From a checkpoint of a small image captioner: encoder norm rmsnorm, encoder depths [3, 3, 3].
Rows from block 2 of the image encoder of a small image captioner, named by matrix and row number. Rows with one number belong to one neuron. Each number is 128 + 32 x the weight over its row's rms, rounded and kept within 0 to 255. All counts start at 0.
After each neuron's rows are labels from the 100 images, of 14848, where the neuron reaches its highest value: "responds to" is what is common among them. Only what is clearly more common there than usual is listed. The data: small charts drawn from random numbers.
# fc1: MLP up (encoder.blocks.2.mlp.fc1.weight, 128x64), inputs 0-63
# fc2: MLP down (encoder.blocks.2.mlp.fc2.weight, 64x128, transposed), outputs 0-63

fc1.115 [ 38 163 117 156 100  96 145 167 222 200 129 110 148 110 134 139 125 140 120 108 156 123 136 123 123 149 140 116 117 117 148  73  87 122 101 135 125 135 122 170 137 129 136 210 165 171 142  88 146 116 131 120 149 161 109  98 127 109  73 161  70 182 131 117]
fc2.115 [156 113 135 144  74  97 138  93  69 156 126 122  88 121 140 123 136  86 116 186  99  92 133 170 139 136  91 166 120 114 168 180 206 100 154 118 202  79 100 111 180 145 135 139 152 110 143  84 134 127 189 128  90  91  92 146 103 159 140 119 151  85 146 109]
responds to: dark theme

fc1.36 [154 151  54 140 165 140 140 159 109 126  97 139 114 188 143  68  80 131 122  84  76 106 109 203 123 135 100 133 164 119 146 157 113  94  65 132 168  84 138 122 130 136 146 132 138 132 166  86 175 129 173 131 127 158  62 134 125 177  66  96 125 108 116 142]
fc2.36 [141 111 130 128 155 138 171  77 155 114 149 135 179  81  99 163 116 135 130 108 160  98 217  82 146  80 138 117 132 141  82 166 122 106 163 103 130 143 124 118 152  97  80 112 141  97 159 123 125  79 173  92  46  95  88 146 133 158 139 111 113 177 190 141]
responds to: dark theme; radar chart; scatter plot

fc1.0 [114 149 130 100 155 122 150 150 112 182  74  89 104 129  88 115  86  70 124 135 138 106 123  97 112 105  45 133 114 114 190 134 128 125 107 112  68 139 158 186 126 134  99 178  92  93 129 123 125  43 151 159 102 138  92 175 178 138  93  85 142 127 124 144]
fc2.0 [132 115 172 106  92 174 180  89 138 154 164 118 150  88 181  44 185  96 151  95  98  94 120  94 198 135 116 113 109 144 111 104 106 163 124 179 140 122 110 147 133 142 111 190 166 105 144 129 181 102  76  93 149 145 157  88 123 141 122 102 122  94 106 113]
responds to: one colour; dark theme; line chart; rising

fc1.117 [112 127  63 170 131  74  63 132 146 149 186 120 139 120 104 152 153 106 132 158 111 102 126  48 108 122 130 129 149 141 103 145 113  70 136 157 103 157 209 140 144 107 147 120 119 139 175 166 116  92 148 172  74 167 148 165 123 103 107 122 119  63 163 159]
fc2.117 [ 85 127 105  83 112 151 141  98  73 106 152 107 126 176 164 119  58 143  78  95 168 136 109 123  77 186 137  82 136 161 114  94 154 137 126 127 107 186  98 105  86 167 128 126 156 149  84 124 186 203 132 123 142 172 125 122 162 121 125 129  91 180 119 152]
responds to: bubble chart

fc1.19 [133 143  34 122 127 129 140 108 133 177 146 104 128 167 157 156 181 108 126 135 103  73 181 160 140  96 130 104 169 138 102 101 104  90  44  64 135 137 170 111 137 150 134  89 157 150 133 155 195 121 130 151 158 168 130 157 123 155 161 158 121 121 137  75]
fc2.19 [106 109 104  95 135 190 132  95 131 112  74 166 161 122 186 163 131 168  92  85 117 109 103 141 158  85 170 167  84 122 120 108 130 137 148 193 151 167  63 152 133 133 112 116  58 112 131 114 113 163 180 113  75 135 122 162 103 164 109 138  91 176 116 160]
responds to: one colour; histogram

fc1.100 [ 86 154 140 116 128 105 188 144 115 178  36  38 136 130 122 127 106  60 142 125 144 102 129  83 114  73 106 117 124 116 172 121 122  91  92 120  86 115 163 127  72 155 159 127 136 114 152 133 128 102 135 167 101 149 101 121  76 156 142  99 160 185 122 138]
fc2.100 [143  69 133  58  84 150 133 190 166 134 132 166 116 122 152  99 132 122 155 125  81  62  79 163 172 192  52 131 109 134 102 117 125 152 140 141 152 180 105 127 133 168 136 177 170 116 142 128 107 121 149 133 126 109 136 135 154 129 112  84 119  84 155  64]
responds to: one colour; line chart; dark theme; rising

fc1.59 [185  65 182  43  75  60 114 132 142 149 145 138 124  86 145 148 134 135 168 116 138 102 104 123 156 137 179  76 142 131 118 148 142 123  93 154 103 192 165 133 148 157 111 146  86 126 117 114 147 145  92 121 147  86 171 146 145 113 135 127 111 115 213 138]
fc2.59 [107 122 142  95 137 140 120 116  88 123 118 138 151 143  97  64 211 150 128 138 162 149 142 157 143  86 118 235 126 115 170 107 138 129 186 119 119 102 118  96  83  65 208 147 160 119 101 110 119  94 122 104  91 119  94 145  88 150 143 146 123 102 163 118]
responds to: one colour; dark theme; line chart; falling

fc1.4 [119 150 131 216 159  77 168 142 127 125 146 159 128 165 100  93 164 174 146  94  81  81 113 201 102 116  96 112 143 126 115 166 118 116 110 137 120  93  66 215 154 159 119 128 173 112 121 131  86 102 189 150 128 129 104 120 168 146 137 110 129 150 140 157]
fc2.4 [109 107 161  94 117 117 152 115 104  91 148 139 122  92  82 141 159 126 100 146 181 174 130 198 153 103 137 202 108 152  98 153 145 135 166  90 111 104 100 152 111  92  92 119 107 154 104  92 134 151 160 105  79  75  83 155 162 107 179 152 211 100 115 120]
responds to: dark theme; line chart

fc1.120 [176 101 133 149 120  91 108 146 102 154 104 116 132  90 146 100 166  64  89 164 131 120 169 115 185 109 106 147 113 111 101 108  58 115 150 133 139 159 134  36  72 108  79 149  85 159 125 105 118 154 105 123 211 112  95 135 141 136 133 132 153 117 177  97]
fc2.120 [149  85 162 124 143 132 131  92 119 101 175  85 162 169  97 181 168 144  80 163 118 138 109 143  91 112 101 103 148 107 139 160 147 160 100 128 160  47 104 129 176 128  79 132 106  44 111 108 105 149 102 151 146 122 129 136 156 155 191 154 151 114  83 185]
responds to: one colour; line chart; histogram

fc1.119 [123 145 151 163 159 110  85  80 129 139 164  97 154 109  84 120 130 162 131  66 180  96 165 138 127 200 112 193 146 111  50 167 130  77 113 117 106 200 104  77 121 149 143 147 146 126 138 168 126 145 179 165 116 147 125 102 152 145  98  87 101 133 115 128]
fc2.119 [101  85  78 164  81 138 154 170 136 131  87  90  95 100 154 100 123  78 188 172  68 187 166 103 118 130 119 123 166 144  95  72 113 148 130 113 139 140 175 180  93  99 102 174 155 159 124 155 136 123 115 144 183 131 115 137 152 147 156 104 172 105 107  81]
responds to: one colour; line chart; peak in the middle; trend: dip in the middle